Rows from block 4, named by matrix and row number. Rows with one number belong to one channel. Each number is 128 + 24 x the weight over its row's rms, rounded and kept within 0 to 255. All counts start at 0. Numbers have three digits each. After the name is the row's rms in percent of the matrix's.
# convs0: first 3x3 conv (model.blocks.4.convs.0.weight, 112x112x3x3, standardized in use), inputs 24-29, a 3x3 kernel for each
# convs1: second 3x3 conv (model.blocks.4.convs.1.weight, 112x112x3x3, standardized in use, transposed), outputs 24-29, a 3x3 kernel for each
convs0.0 106:119079132115134100104129115100125109150137102138148144161163134149133133170161131139156116113155123130150145168126133144138117142147125139129138128151155122140128
convs1.0 088:174151151142136144159139120146137133147127118130124099114105125125092141125113115135117101104094089109094072145150139131130135127140134110126096137126120103105106
convs0.1 101:137122127134139101110086113115141142105096106142119131150148116128121126113107104156151133111172160136113119133126101131154128124115137140122161159091110160176157
convs1.1 090:102117129113108138113115138095091094125127123093115151189165153163170140139151161119145143119148129116139121120095095121115113160156158092104083082077085111108108
convs0.2 098:120115132126092095153083116124138115152122143142133133104127086114150076124133126139138128145168143145182147122129131124112128118117142108151149098118101163132107
convs1.2 095:143151159164162162157162163127129130107110116136111089163150134178179137147197155089067122101059117118084132104094106139116112126125121138156149084117161069072131
convs0.3 098:137128112143096091155098113114131159149100151145119145097135118083150104089130119115107128120118143132114148129121121136120116148102130081130128082130130124128128
convs1.3 086:139134117129142128134162150125136139104104144127134149150135098148164117130154150127136143132141146117126124165154103177167121161160129143162161146145159137133163
convs0.4 097:136115104149065107128151109087153124140103103111120157133132118134067144109128123138113124132130146132126138135151090128208110151107145116113112124109103099133111
convs1.4 098:135139149104136132115119135123129143124144123155119134154140149116147134133144137115110122146166124146157134152184140166168146160148138126129139117161162136145130
convs0.5 107:131120132095089118138146126134109114112131141135153142114104089127104080133114161128137130137146169154172150139133117149117108138110096159177135144125076097091077
convs1.5 114:071104115131168169134164168107094114098109138153164185105098126108130143128127119091103101120136124122149143096104092135138102115104089183161141156103092105065053
convs0.6 102:161122134162145141133118131110130115123143128116149161165134151134102166165132128122184126096148129124113103150177143077139166132117160114121123157135115145080132
convs1.6 094:092110120059089118112128147131138129122130149131139154105082085113113111116112101116125145128150138120153118122134117123116108141135123140140117114122096139137122
convs0.7 103:114093112111130159121169141104121110126136135121133135143139169149072135141158135141113125133174143154152152111127145144140117130156137123137096090188156114074105
convs1.7 124:084076107081089100101107115169172162140152149141155135120108136095104117102107100107106120114114095132126139128128138137135147122123117159144160168181172168176149
convs0.8 101:102101122107146108151114127149115127107183096107075080111119131144139110102082173129132130121112121128124144140101160110146162121179081137156123153078123117131136
convs1.8 112:139156144156154157122142151113137159157144173162180158142180153149162156149162144163138120172155106125130111164161150149154129132118121143136142140143151115126145
convs0.9 103:159136108107107155109131132067121147086166167156175136135081131182141145172119119101121141095098182102111132154142164181125142162129158152143122136120152090100102
convs1.9 096:108094126096110149118145136105123151117131152130125115121136129114100095123113110111120104125156142136164146086105116087120134094127121101135163079123134074101125
convs0.10 100:118112118150162142116125138130125148109100137140130128084063073175160104135153128119132125126196149137115124160097104175132101132172117100116112136133127136159141
convs1.10 106:151128123167178161145174170149149160168163173175196189127147153146158128117129119118140132102136129142134122147146153166170155139151151168169175157126144163135140
convs0.11 095:133108107122099112122126122136100105126175143083131145148105125180158120147163161129129145141107146166150135136142144120132145124132125121104142151076147129145139
convs1.11 101:105096118108106127135141148115125127109164162125161158106107108084117124087124146107136140117127140113112114125114111134131118135144140133141141122139160113139157
convs0.12 101:141127122121105147129148161166182141172101103143140163143127113147129139147140127150168120114161119125110115095133137124156102153130107133134133112139167113142169
convs1.12 099:113088085087082091109094103094099111116133128128160137093109128077106132107127139120122122153149136130124111112121123128139132135138117164161154166119113149086102
convs0.13 097:123124092137064133092147128094099127110088115097126133098124147112131118117147104168156149152148146148127162128130128122109160118150134119142124131146132102102154
convs1.13 077:141140131143131156126152168130152125140125117128121135140204175171190159173159121135110115148139123156157155135144109133136115122104123103107145095119160101127153
convs0.14 099:126128124105161141097139142117131118122100161106121134128110112144101094123082125146115128146098175145126111123169158155198104163094128147121136102173123121143050
convs1.14 106:086090122108105111119104102126129133127153126144140144103132116103165118120132123115096116138114136135149164136124126120145159112136124130159140148211146173179127
convs0.15 101:117126135112136115142137123149152157118195160129180081119122125154155112166140122136125154123127159121112148130118139114093183112153185108130124115100083117100113
convs1.15 108:140105128112102140111129114102069120082099128117143152136130121129129140126117134106120133123142148122147137165164125164161131143147132159156179169145160170145146
convs0.16 092:089132144128097148142133120118168161141085110144163151121127149102105125155140120122097108155143114129109114156140162143163165146147157140148143136128145128140135
convs1.16 118:153118101134142135138152153125108117175158146169151139151167160149170148152157142165178161161204163167174126108116107110106103131131119137131136105094114118105121
convs0.17 100:110114101112176113141138146110117105113060099156147135093205168045137173136072091131133118144113110132143125140155127080129154145120160121149123094136134143122140
convs1.17 126:115107116107097132108119130149159129115146153104139152123141155147132150163131120120114128123129130115131133126163146126150147140154133146168157156162175115122147
convs0.18 097:138086128156117119135155126102129170096160199077104123149144151153110104179133140135119108121134131113123148140116107143128091118126113103106124141178118114129118
convs1.18 116:098097123106119126131127124137139125167150141151156135090084121097093121090098104112105093118136100101120125128153127117163165113166161101122131119141124120152123
convs0.19 103:129131104123139162083085107120144132119130152123126114159136110099098148138160184140137147131117107128131127153168154132085162141110104123061124165181159127124117
convs1.19 104:129097091115132140108124148128113105154158149151157140094067079151103118124142141126136121138113090144125098092074100126109106145143142136121127087063098107114130
convs0.20 095:090117135095104147130154123112108121096145174110157094140154108193194134126094147155117120155102147152162163142120156123123139148152128166164166110098134115157161
convs1.20 096:101109168146197212192215190077082107125150134157158109133122107083110096078110124122123124142137140115132120097113117127158154138180161113120098114092103125119120
convs0.21 097:112099095119134114158173120108107129100146147138173134146145144181099135151123152161155161157143161165179152127119148106146115137166104175166150123103167097146163
convs1.21 081:143155138151178170149187187133138114130116122122147146103112125122099105158134144125106108120117111118119108104135143108120123138128092141109068147094086122075078
convs0.22 103:155118110125121131097120157108098134120133117117130122119135111110129127133122119143180180128168148142164138131144153133148169155167170184093119140086129111119155
convs1.22 106:152158133140125110135115122168150134153115110125094106111133140105130156115110122135136144104103120093093106140142129129134133149137156140106132140097123146143167
convs0.23 101:137089122101153164129132138119124127115073129105114127137147147142145126141100097157168150173119140162160152120124158116185130165137115130119118106142158102140060
convs1.23 091:103101101146121116142118115138148149175174128160145137123145128117134138118123141122119119143129129140129128135117125117119122129131126123140122144164141123131108
convs0.24 100:096105141133135116168180138132167154113142127109120144081123138135141127137148116110127127131143157126116142147122134129119112147155151111123163086072129097121147
convs1.24 084:097099106098086120113114129144144130133132130144139124128129140144133163156130143130147145126133136123115110137151156102094120122126138110089089116119116122137142
convs0.25 093:144146144101120166124113155102135089109180113132149136132107166130048165173090146106086126108091090123120100123102149133146136143159135128126117139138130122145147
convs1.25 118:121086075100082111133127151127128146112119137123131142098116108131143108155133099125167166176227187161161128122122144115098126129109123153157140146130132125119122
convs0.26 103:096112131112127128092138157116138143133150116130132114133131128123097154096138139134129138124148133159155110143148154137161119114093145108100117087101122098104115
convs1.26 089:122122122122160162131153129146118130131149150187176140141166145170147145162146144127103083124104109125128135136118083074094114080121126113126132133134116121091091
convs0.27 097:091105112113138149107124130127097109153186165118116114123141140158141125095098132155149137111101125116149144153150140123126167155161145145153160147114142141155162
convs1.27 109:141140147163168168148141135116110113142144142162161145112119129116106116161174157162159145161145124133122110105112100083076097079078112114107116129120110120116118
convs0.28 094:135128134105114137135120151137187187155177144140161148129147147138139142159142131076096147084143215109131168128086129119144160146157129144135101150125168154129172
convs1.28 108:089091138092122161126151177067070102090108123108127145116129144124122120131117117109149145119175162097153134141163147161170134154146131147146163114118151117126147
convs0.29 100:100128123145127127156114100134140152143139140149135128129092083133121108125118121157168102153224173151141161155146132179119086149130150106150133134156115130121109
convs1.29 089:126121127124128117124122081125118134128135141145166137135115098119133130159175158113110087073082084078058081104115121127160137128142112137157165143146122147114106
convs0.30 099:114114106131126121121079093130136122130138121139100115135156117112127112111113122133105120148193156134196203119151123134159133134148140131130139143144092130160105
convs1.30 098:128121135144100120109112143154153122120089094098064089102157155131184171113147150103088098117103100143122110116145145128142131112104105102107134107112121121108129
convs0.31 100:115106113122097121155133123140129142131152121128102099141109100128087104162131153117126123141191129121102130143086144121072115133201123109143125166136117139100127
convs1.31 093:145138151167180184162181150151140130168160165134165159123084094162128111149146123107114126109141127143144138127120130155140155152155138114136123118125101141129114
convs0.32 104:121089148095087108114122113130119125143155142144138148123101130130091113132110172112109123128139143151166128152148122152138117126111132140136136118066106118089129
convs1.32 118:097114120137169164127152155128118134112108148125132155144103103146124112142119115103103112110122110117134120076091108117139119123136110164172151157113114120096096
convs0.33 099:098118098105124079101089090108097118130186120131091157133139139130097141124176113142134143100116109138155128131102116111182119133069128161105094122121165136149121
convs1.33 107:136151170154184190168166158095103135142179169196179145116155146125149126135122119145125089143137103124121128113126107116124132129128129170133113103068100081089118
convs0.34 103:114129135119148152094113128139126131157173156139152154159126116162132122152158139133119103117141136152149145138133111132117108130103097101116122107108104113115097
convs1.34 079:117104117114108128131115121141126138129124141114100104117085088124102095096120131139129129112096101120102089115114124140145145175170155139146154132139152132145161
convs0.35 091:147142149130125136153141126125127133105130140108124123113118125107122113126138116165184182161208181147178143161175167168186181162160154093110125112107136156146147
convs1.35 070:098111124102118125113124137142135103122104089126107096175170166177169176162131153101103103109099095122127109104093086082072082091101090111127137134139143132118121
convs0.36 097:134119135128138143128113101121193179113083123133138137134089137189160135184183141104146142146131113136141123149128139127197165163177150105165139124095152126157137
convs1.36 094:124125116095098094104099097098096084091105080117139114116109094116096086075079089121111119133128151151158139129133131160183172173176189125135126134129121113118111
convs0.37 100:129108115151090117161077140138174125123112102135100112142132187166110196168141158121134115122129080134115101106123136104172117124116126149100148106110144102111094
convs1.37 098:132133137105134134120136139095108136095125143121154158085085089085107096107120114131123131165157136139146111107106105147128121156159130130115110139100118126091119
convs0.38 098:137085146115101173118142146144169112158136094122123132152097125130101179152152163117096139125140130143143137142112121114112127123127152134109111156092128138107160
convs1.38 119:131162169118143137126129108122133122139163159154164147109121132093137115101122077152132135185173162176160146118121126135140142135141132135137149123136139118137153
convs0.39 097:105094130107126111114114144108066103098140164117104128124093100121166125108147147121144117151167155163131117148160118123153135113112111135179133125100112140162135
convs1.39 073:155119134172142154142141151151134121147112139146119105145145153130118123135126107095085088106115095109157146110106139126148151101136173130130138120100106087058079
convs0.40 102:141146137140096109082102107124159162116083136133133113141116114115120086126116101140137139126148160103121142172147140151119117128130112125188158167185151105073090
convs1.40 107:116122130121156167124132124123106123149150174156169140095131130116138147147150159125095098098080098134143138098085076121116110134132127152140149121091090111084103
convs0.41 100:128129105133098140135064159155156123150200115142120103169135146167106145181103163119113122110122125090113111113101096109133120133169110142115134170117137150146155
convs1.41 106:108102106117114124135138131099083082105091119114120158102085108096100127106111132140168144162182146116130133164157136178165128148137120140140151136133167136144158
convs0.42 104:146146136122137132118142128121119148158116141119101126128111173151095097153152094160139154150159147142119117132138138161123109132147143151119130153137136107104143
convs1.42 106:166162172155159169140157162130110103132116105139145118132113113137117103150136103120129104106121106129124108119125121158139113164145138127139107073108108108119143
convs0.43 095:136122120142181107123161168143117133116162141126104085140141116110171135102086132135166131096131148098122125144145137116119168121114154127141156123118105128163149
convs1.43 124:111100119087079117080105123149140129156127121145148122144149136185132136194179128145178177180216174155163122116115119115107132123140150117130158118117125111113129
convs0.44 095:122110135121135138126149157139147155108136147117140147105096132103140130083138153106145150112178130140175123136118125140085145140085135131113118143110135135089132
convs1.44 088:152146158144132144128136138127114121123090129127127123157169129193182128182166115116124117120133137121139144142148150141137146110107133124120172102107156112128144
convs0.45 101:142145111142139124120133120128113133118140140125152130104111141159073125167139118142114110119151122134091107161139130171147107143161150113118148138139135111125124
convs1.45 130:158138126150168149135160153113087117111093107136142141111113121106097110114105084116122119109132130142134131130124128135132115144135129130143146107098104119097115
convs0.46 105:122103114141098111160109109150117123138120118147121113094102149116071133126088141147121112140119111155150146110092138130101137132107125094120111095105108098098115
convs1.46 074:126110112132126113129145149080098122099106115114133125179130111178171125136179143102106143121112136133138154148126135174159149146148134134142144127161159108138137
convs0.47 103:154123146145140153122156127143138154158153168142127137108117134119153119094120088150133132142134150155172152157147152174145137154137141129121133128087121132106115
convs1.47 099:111096093145139138148143153071084120079097123109122138131129113127165132101131129137142126131145136116129123120111083122119093119120090156159151130122118147140120
convs0.48 099:106105139143166156057086102117101092132148152139144128153155143126109134095118146136163143126121135170192177108138175166127096133134122149090135121178157108084100
convs1.48 094:096101117133143125125123119124124131110109110118092077096095098133130126110127143130111118131097085137126121108098119098128139124141129138117122158132115143130132
convs0.49 101:121157126088080131138131113114133138131140128126126152149121128154148148139180146128161147127098107170203178137128118131135122136158127105126118121156163140105129
convs1.49 078:116107123104125153088112146149121137120113130119110130133122123156125136137097102134117100130115090115091083133122143113118131104117154135125113139132134122121119
convs0.50 097:110113116120140157116092140150179154169151103141128064139127105131145185140103135135110119145150123131142127099176133124156172123097118146114130133082109120129149
convs1.50 092:081111136143165147183179149081103095111141133165178149107132124105107096129130089116124128128135139128125133112111132164167153199183144143147125121131125094116123
convs0.51 102:130156121087070076120135104128164151133105130122116130130136136100140145137160098108102109102136152139143146164152124121084136142178136110151150182177156156114155
convs1.51 084:128137141126152162151146139123108098098092088117118100114121126132141142100101132145102097122086102163148125124129127112112134088117140139121099141097081128103092
convs0.52 100:133142146156134082169142101160100072133111100134144129137165155107145134131123131146139111130154140149158144152139146169110111128122131114108114184169136144150130
convs1.52 105:090099086095108101154160143143159138132154144138152127114119111111107101122121114123121100142154124148158130143155165136141149140146145138173163142177155146171160
convs0.53 103:109133122094148155135164135121125142128141140134153120123149129162195126141143114136138119178136138148152138132172186132143150115146144126094135125070152129120161
convs1.53 097:122145119131098096091079106139159149128114099064065082138144121118152146109117134125114112108127108115141138121132110137154117144131137115091109109110138119122141
convs0.54 101:116125103119112112113095166102107144117170148140133125105069086130110135083099166132180128130143114149139138183098130100131148126162145132169128147115117139118138
convs1.54 100:175169141149163157123160146158139147153130146150163158135127108144140110137144109119093098108130106109141137165149144169156138152143138118103127145109099148104114
convs0.55 103:123115121136106131144136093135123108179140134108125132127145117081169116110126129123103120130119134100179153128152118113138131145110125137083170129104144156138124
convs1.55 107:083077129082085094108091100119133132118128107131114089113123175154136163119125152140147137131152128121129083123129132142122126144152132134118116122122117108137151
convs0.56 099:155114096138166177148119150128078073148155168124155148153142151180189149141096118148147136142124136132143154115118133122184155131106090152136154100097149084091077
convs1.56 098:082071112055067101141135129119109118154144122139124111076072094090090079141157144151128119131120106118118089145149155083117138120139129092086105144132117135131128
convs0.57 104:114147144105132142134105151138126139128121164134131138115166147100130155099116161115133142122093155127116148117142134123116162149132109135122115126161114127145115
convs1.57 088:110111129103097113107115131105110153082121144104121134155106078177122104133140137104141136127143144123124127130111137130128131131127130147144127134126129121130128
convs0.58 104:122099109081112146113150132116103084113099139118133128092137139130141130167185162124177132115110112093095119159123102134093129126132163149169127121100077113095125
convs1.58 100:066074101099116140156151141117123113144159157161184183074093094077078100096115123090095108107111117093123108105110099114114123126140150154154156164161122169140098
convs0.59 091:107100092127133114086089093110126118087118114125143151118134156121141111127115090126191148125178150135142147140156167148180155140147114144125104142109115138124093
convs1.59 079:117140139135138154145141157156134123130130147121141141128138130125136135119134143115135120117146140101128124181172147166192172164186187144139149136132129146145133
convs0.60 100:115105157105160137112158096098110132111158140139140114102094137121092139116102120116148161112169178135156144136134139119098122125091136112099130091135119076132099
convs1.60 105:116112127123128122135135106104106137092130154140140156178187162181178138150156133091116128107136132116146124129121144122138165109140155094134137080142126108134128
convs0.61 100:122138122123093159070145118137122114121108156132159165146160110169177119156145129154183148228151173164139193139145141141128135095137149114145132157107112131112150
convs1.61 096:089120124132141123145145116090122134098129152117152159087112117073088137091092132110100083110127097081109093119144157121149148103114138135128122146123128145120132
convs0.62 101:120112109121098110101097117088091079097080086123109107144147171128129126125124125120136143148156151141154154170153141158124126141114137146177168149173148144148136
convs1.62 091:137141126135139134135138139130131131124127136123138154105101099106106115113126136095091088100099098112116121125122121139139135145140130091075093082064088087073084
convs0.63 098:142090112120098158116150177093128135095132151132155124151136129150110120124127154142103139138102116141151147159179165166126126161157169154151142125145119084098112
convs1.63 094:133117130124137142146155149126104117125136159136101126125126111131154138153126097126126143119109129119132120142128117094095102074092109109118132134171154149179142
convs0.64 100:140149158139134134135134120115132163153208156152114105163131153095099147115128135133094104117146138128154164164165137152106107091136138145133144145100106120092144
convs1.64 083:114134156115138162136136125133087091096068085109085108131181171143137172142149155132127104118113116121107128135107104101083135119133143107110103121130127108098089
convs0.65 101:136156150120104097107128114119125147135156119111104103149152125087138140117148127119114132120144135137132119168158149112111123120146137131141139143108106114095134
convs1.65 085:110095082111119148151164174144141114140111108110116116122144162135132142142117131146138132143120108128120126119109097067058102109126157121117143128143139145147113
convs0.66 103:126131138098134126135106126118139158142148160128153153131115137144115136115112147146146137130134151150166168126154126144153100163124108114087084098088074106078088
convs1.66 077:111123126092134122101128122089110129090131109141138130164106112158114120126113117095100134111128162110145152133139145114148151100142124142153141146167141152158122
convs0.67 098:134147164128146174094101118129126136136122119166160154104105133098110111118103101116098080119092088142111118125123130116106099117118094117119109105102135078097114
convs1.67 090:106113121117113121120116120099099100115098107127132142138146161153157166151157168115134135131147149140149152163163151157161152146153152153143142146138135149145133
convs0.68 100:093083096106166130124127114153176152168142122173099108133131113130150135129173117096127136142163145139167111101134127140213115159123075194125116137094124100120148
convs1.68 101:139116156108129152130135150101108135106139139122143133094109127094103138091113136152129129144159147137139109157197157179182166151166162145111129095104130116113128
convs0.69 103:098120141140113115165127145137192103167143098092105182169116138169078130148129124106116134166161105143118128123110141100196139106155128113102115104107118140161171
convs1.69 106:139142128139134129129141139138110123125056102107093143160153109155138114134131127110106127129139136148164141106116104137125124126120099120142125143131104139079081
convs0.70 102:146111120125147170119124123095077121120111136138128141115062094100097102098083121147147144136095139135137153151141158163125125145100089132126124123094141113119090
convs1.70 105:129153151137143135140118110138146138173177134161144123171171161141133136137139136096099108117112115140128123120123114143148113150151116150135138148152136126138147
convs0.71 103:113142149092083140142068109148120117169146120151142117167120128153153108153154126158138134154132126152141149122137141111118160139091123088109118123107136140110131
convs1.71 082:143143139117114124125120149119129135107089117123106120139125124148148137131154157132139141116117128103110125130134153139138143133136144142160136128178173131141161
convs0.72 098:117139120133127102125157111126105142155109105146139131135123080161148087150195115147133097137133105141118112138163143117174159146139146138123143156108144157117107
convs1.72 120:112087088099087102101111129130079094129091095112103107152129112129129101100111092121178187156199187156168154129102089129106089127120105164151145128124128140115131
convs0.73 100:107149119109111129128136127164118131096084109128140146128091096216214079135156134119157137151120127150180131175159132115172182140136150131167135129117136120156155
convs1.73 105:166142145176180185166176191116105087141104105134131135098132117088115119086097097122114127124130129130146132110089091121095093140121119129117111122116115104097105
convs0.74 095:111079149200053069154147091116128101150140131136130134089136147145110141128130112119130124082160122074113134143114138159119124143134128121107133111098114154161130
convs1.74 078:158134147152137112133158151142134122138134152100115119177106095183131109160178160125130143119092101128084082142127139137121128151159166130119100148137110121126121
convs0.75 105:082102136104123125158179150091094131099146172123147163103093131103086108130135142121111126120129129147153130124124117135106107148102103129126129101111102117119079
convs1.75 104:098118132123141149120136147080103119087113130107119135091088117107111136113114136104124114122135128125144138130120101158138107155134104180156145152114121124092102
convs0.76 099:150146094121162086120161089126124128139094141116099111089138158067171152101151138100141137089130111112108112122148164122127174138138139133110126114128141121117143
convs1.76 125:090084111076054098115101114119134145105146158124155151088089118101091126111105120136159156189216188181175149127157119130148124124146152159174159155162144155170162
convs0.77 098:125166144122170147110131147088099071108122114103106125148133086175185110144138129165166177141111111160161169142130130127126135152151156116141178128098119143141136
convs1.77 093:125113112130145136141139138130126137179184155163165168132135129143132128167149151111105111076086110100088108114106114100089119153120125115112101154172131164153094
convs0.78 103:115127152104139136140138101140152139140158133120116113152112137152125113155165151126119119145167129132140125135124125132153162124159176110172137086051111128129140
convs1.78 126:109112129138148148159153131142134127144145138139144139139129142143114132103103120136124120150145136141145133097090099098086102102106115111102101119110121118114114
convs0.79 102:114108118139153101126153147098088149105110122141145143117135139175102110194146128133150169158182150159143144157129093113122124106156155131145117129166092133122114
convs1.79 116:103116135122139143151148132135126122139153148162170170122108120137140131129122123138124116153148115154156134123134107162182148150164136104103128115126104106122095
convs0.80 102:160132149144085130123107146150135110135144135130125124134130099101147108122138145143131134139131107131132087169118142155107199111092165086127121160128137168100148
convs1.80 077:158189174132131135124118132127096077109080062131108092164159149154153131123136138073084100097103111127134140194174158182172141152151147124121160121140167135146152
convs0.81 104:138118135099121156101122168153125140127120138136121142138137095131141118131112133148135140147127148116125137134131135153152137154126129147116150141119116144151146
convs1.81 089:126135151144134150155153158116145135122137127111125121117107130112112126100096094125132139122120125110124123140125113133117099149132119148144150130128139119126141
convs0.82 099:153125096133123089100113099123100082112126126083102095145130127144110123137134136137155104088090117125113141117118111091165159138141120159179069089072110117149132
convs1.82 124:127118120107106116116095089166178141203189156157155132165140164165129145138146156118096098115107097124142121144145137136154150151166152094096127121137154146181169
convs0.83 107:083125190088151151134140113136111131141154124166141118125126110125171129122125119116153136136132129098095135104147122118174142100145134140087132125098163117105131
convs1.83 101:129112132126113131130134120130126115107088102108113117140133130175154122171158098125096114105124144080111154131147161157185200147161163154159144149152150153164179
convs0.84 099:130127152121147164114133124150144172128158189116173177163132137161094114155124122144157152132162177120129143137121131133108136135136152148146130136120161128126161
convs1.84 095:116116140127140138152158142077088089106121106128136139152146156126091118130070069112144117109158138111150142133146122135142105134131113131145150135152135148155139
convs0.85 102:120099115124118141148129112149144140150176144133166128139139165117082141151120129124099120131106113147138128147135141140113137148143134137139108144158159104136153
convs1.85 131:117106101110115101119120108116135132110122145122139157164122106181113098175125099115117132119128137127139141115090102107095102117112112140148131137161154115156153
convs0.86 095:148131127106091141115097148128144168124138142157154137111115123140142115129104125131146139132159165144131143133141123145118114108102118134117134102087142122129125
convs1.86 094:148146137151133124181139112155144120158140116137121104127121115092090098113088103155156136126114086129106090126125108121112115155152147073071085098095104115132142
convs0.87 102:093103107128091129116118157145106066165146123131121143100130117098119127133175153131136085169160108150134111147124141150104120125106146094092106124161107152143116
convs1.87 087:105136155100152153108153155153128099151108085120118101144123115173103082133121097085083098098099100121124142134114124130114134115138144120138121126141098113120086
convs0.88 100:138143179142073153152079133091162129122125114106096142128099145123116154144133135135081133127096120152142097142151106137199101099120138094108110088097124119116119
convs1.88 113:117130116116114090118103101141140135143116091125073112126130130127145130150137132158177180165189190150175173117128102105104088093091094103098096098101090126139115
convs0.89 098:092153153122153130136140104179120107148140152145138118122104152134089138106105122133103095140160124135159140139119140173105124151109116104162102075157093139150081
convs1.89 100:105075099112086087111124115121111123116121136123139136113112142117154144123156151100087117090090112112090125148131121133111119120123139140108141115099138135154165
convs0.90 105:099124128135154134153166131146131146131077109124130176134206196128097107159186140122130130144140129132142138120110131125149159136150140119118130103083135116124144
convs1.90 104:152155148105139140135143140137111096115119132118149141089109106121111097122122113154168160143144145118106098163180179150185190146164150101119131139134144123121126
convs0.91 102:116075076100132143153125116116103108091115154085149143150118105149153144127114169137123142168135141134148148122138107125147129152093089155109128092070119122176136
convs1.91 094:099105131109140153144146138125115102157162123161152132140162164111127125132142144161119100140114112146154152092106124073119149117181184098101104142137112102096094
convs0.92 099:103121129109144146124108109135150140130107105145150126107128118103147149114122134132153138134142170120123146154147114099130161103098104129147113115103093132132184
convs1.92 095:088115121114131126140161152128152156146136133157135125127113111134115115151149139112092125101083098108123125122117113148170136147171139146127107140133137101073111
convs0.93 103:138146156132163162134161141090104103110118128140119108138127130150141147155157147120132164144149178150160166152131124137120123119116131099124090103119094065091079
convs1.93 097:091114132089107117089098107155148160136131143139129137092101115097104123116118122092126123102129126106132116136140122141134111137122097168148128156134123146138127
convs0.94 100:094101108114146125109095102084098089108132129140129126189160118080193137104097145150146133147127130139153114111134106117140137146074136081105153134071129139159137
convs1.94 099:115111131135126152159168177118095100146133105157164134176103099161119076140159130130154147144152139141140117097096107142123104174173139133139144123134142099090114
convs0.95 102:107100116131129168145140151108110129158129096139139121104112170140094178142081129133108130136132118118121114113125119080163164106133135132096111143080120115126112
convs1.95 113:108106111116123124127138151129167143126162165138162171074086087106089078119106088096111099124154138149166152150169160166181161164156147148174168146176164137181176
convs0.96 100:105088172124064109131102056115143144107139166119151126115151119093126166101107165153153142139138141139127147138118141135134122133142131102132154123135148109110125
convs1.96 088:107124126120116123137145161114087098126098094122130108139126134171106123156137136114114122107100120112093105142151155154122136169135116161139131147139118133124105
convs0.97 097:140110169089138137147129096151122134121186109132132117139093172152104184127101173144116155140125155131132123120113116128091109108125122111129085089091121089110139
convs1.97 101:127116125123138137128152138134093130077068132105121150180124075196134106160129100107122129102129134111134132112098130125136112125134100108134144094102113104082126
convs0.98 100:107115088121125087153124140113139147125155115150124129124105128097103142109159143108146164166187161175187155133050105086132120135134163123080089096122176105149135
convs1.98 088:122126133114142191126159180125101106135142126144164159131180115185154122163133135101094118088101115120122116118139140130137145128155152131141162103123127122132135
convs0.99 088:125110123101127119085131125147123142122109186123159101140142147127153111154116104115147137158130106120106147153122126139110157152181139142116129105096130121137128
convs1.99 118:138163151144149136146139115113118149134153149156153144136145148130139177147180159173174132165175137137159134127129107107119097093110126131133140141137138123129123
convs0.100 103:115143091143060110091105142176137119173088144125113137124157098100179081137145090124130123131104111130115124150122130177117109141127080098141126144132084144122105
convs1.100 106:088112132109141149130142121112096110100103143118124145118137142125139143116122127102101104102144129104148135126148131124156150110134137151174158151162116149122105
convs0.101 102:171131142149138139148146155144175157141125122119132120138128122161111106179120101129166137128112087135119089124095117116129132148143137140106123101105138097104150
convs1.101 070:156174155130131115136116112117121119148142111129093076085101118098144141113133127153155151150136133125095105159162145110109108103094118087081097053036089091097137
convs0.102 102:140144132105117104153153128116134140128131145133136107090092167135098096136150127130107136135119125122127148170160175146095104143176141143163141107135148126127108
convs1.102 086:119094120105086112106117130142144131123118126117143141127104094143104121123108116141142141113094086134094077101118136123100125141131130129128136131133132121128123
convs0.103 100:130156144113167118134182110171155149143109122178140100163153158149124131146134128137097118113101176136123166147121107145142097132118094129119085140154125136126086
convs1.103 097:129105144113102133139147154145138136133133131159142140132093115151123114142133128102129126112112110141148144129133123148145137141149148138152134131149119155153119
convs0.104 099:142095105077145140127165132157132115139113105143162136077105140100120132142124121124164128176177195138148146142093120118133136108137150165121142085110154089083134
convs1.104 089:158118098141106097097090088157145126161162092145122083138152172157160161164132128122122115113117129120125129116096105123086088135098113114099099095076095116118139
convs0.105 104:081070114078146169126131120128113131113105161124142154093092118108137137128117110153161180184160135161097117084114102120114127134097155097104126107149155104133086
convs1.105 082:144129138135147157109126130074078092120110117123121124141160143110134110089111112114120128120130162125143168146135122126136157102136142094127136110121119157122117
convs0.106 100:088136115088136143106144118177157139200117098153115116160136137131132141147164144102118119116175162112154167142099144156168153128115140153150109138130143146151142
convs1.106 091:118112104116106105127120100119117126110103104111106108083063096079085112085101137125127128130119107139126090116139129141155134155162148113106104090089102082079115
convs0.107 098:155112066110085125117131170140171119134103121131150137135147141142142145126137126113177136120169138145124122124131098122128107152112117141132129158133145144149120
convs1.107 090:104090078099111106131139128122095117134119127162157167109130114104102099105132120115149135136170159111119114125144156116146174098109149117127117107099101109102109
convs0.108 090:120111155127100126106145140127122163171137109090107122099107129168120101142161135143105104101119128114141136149154138107137141165155155146140153149103114147186156
convs1.108 118:148108116142142121119118127121099104147127111151149141162160141174162139154154121136168163162208177159178140108091102101073080120089092136127123120127121103103119
convs0.109 100:101105123097149174113138128121176155139111083152121103121116109131201162134141104139132159148141146174139124121145118134151112122092119150097094135120124122135157
convs1.109 110:149152145168179166158153148113150141129183198176208178126127092135126103140124105082077106106091109126122116148168138181206152164165138158136139131125135133143152
convs0.110 101:111138163108109079141094117107146181147191135099065114174181132151119069126128111129119147129141162148129124190150126132115121125137123114115131118144124145145168
convs1.110 103:156162136160162143149159143129114114084053092096078102104116146132134159126162155126147133170153139131124150126118101107102102080105109109105113093108141110097108
convs0.111 098:131119141148100152124126118139132140159130146146129135121111138142103124129162127135091096102111087082132116135148119112178118133123135131089127140096163146113133
convs1.111 124:137099090106099090119129128139119132143102105121096120139124129129130104127154116110143166149201189147172166138119117110086113102104110112135128113111111129122107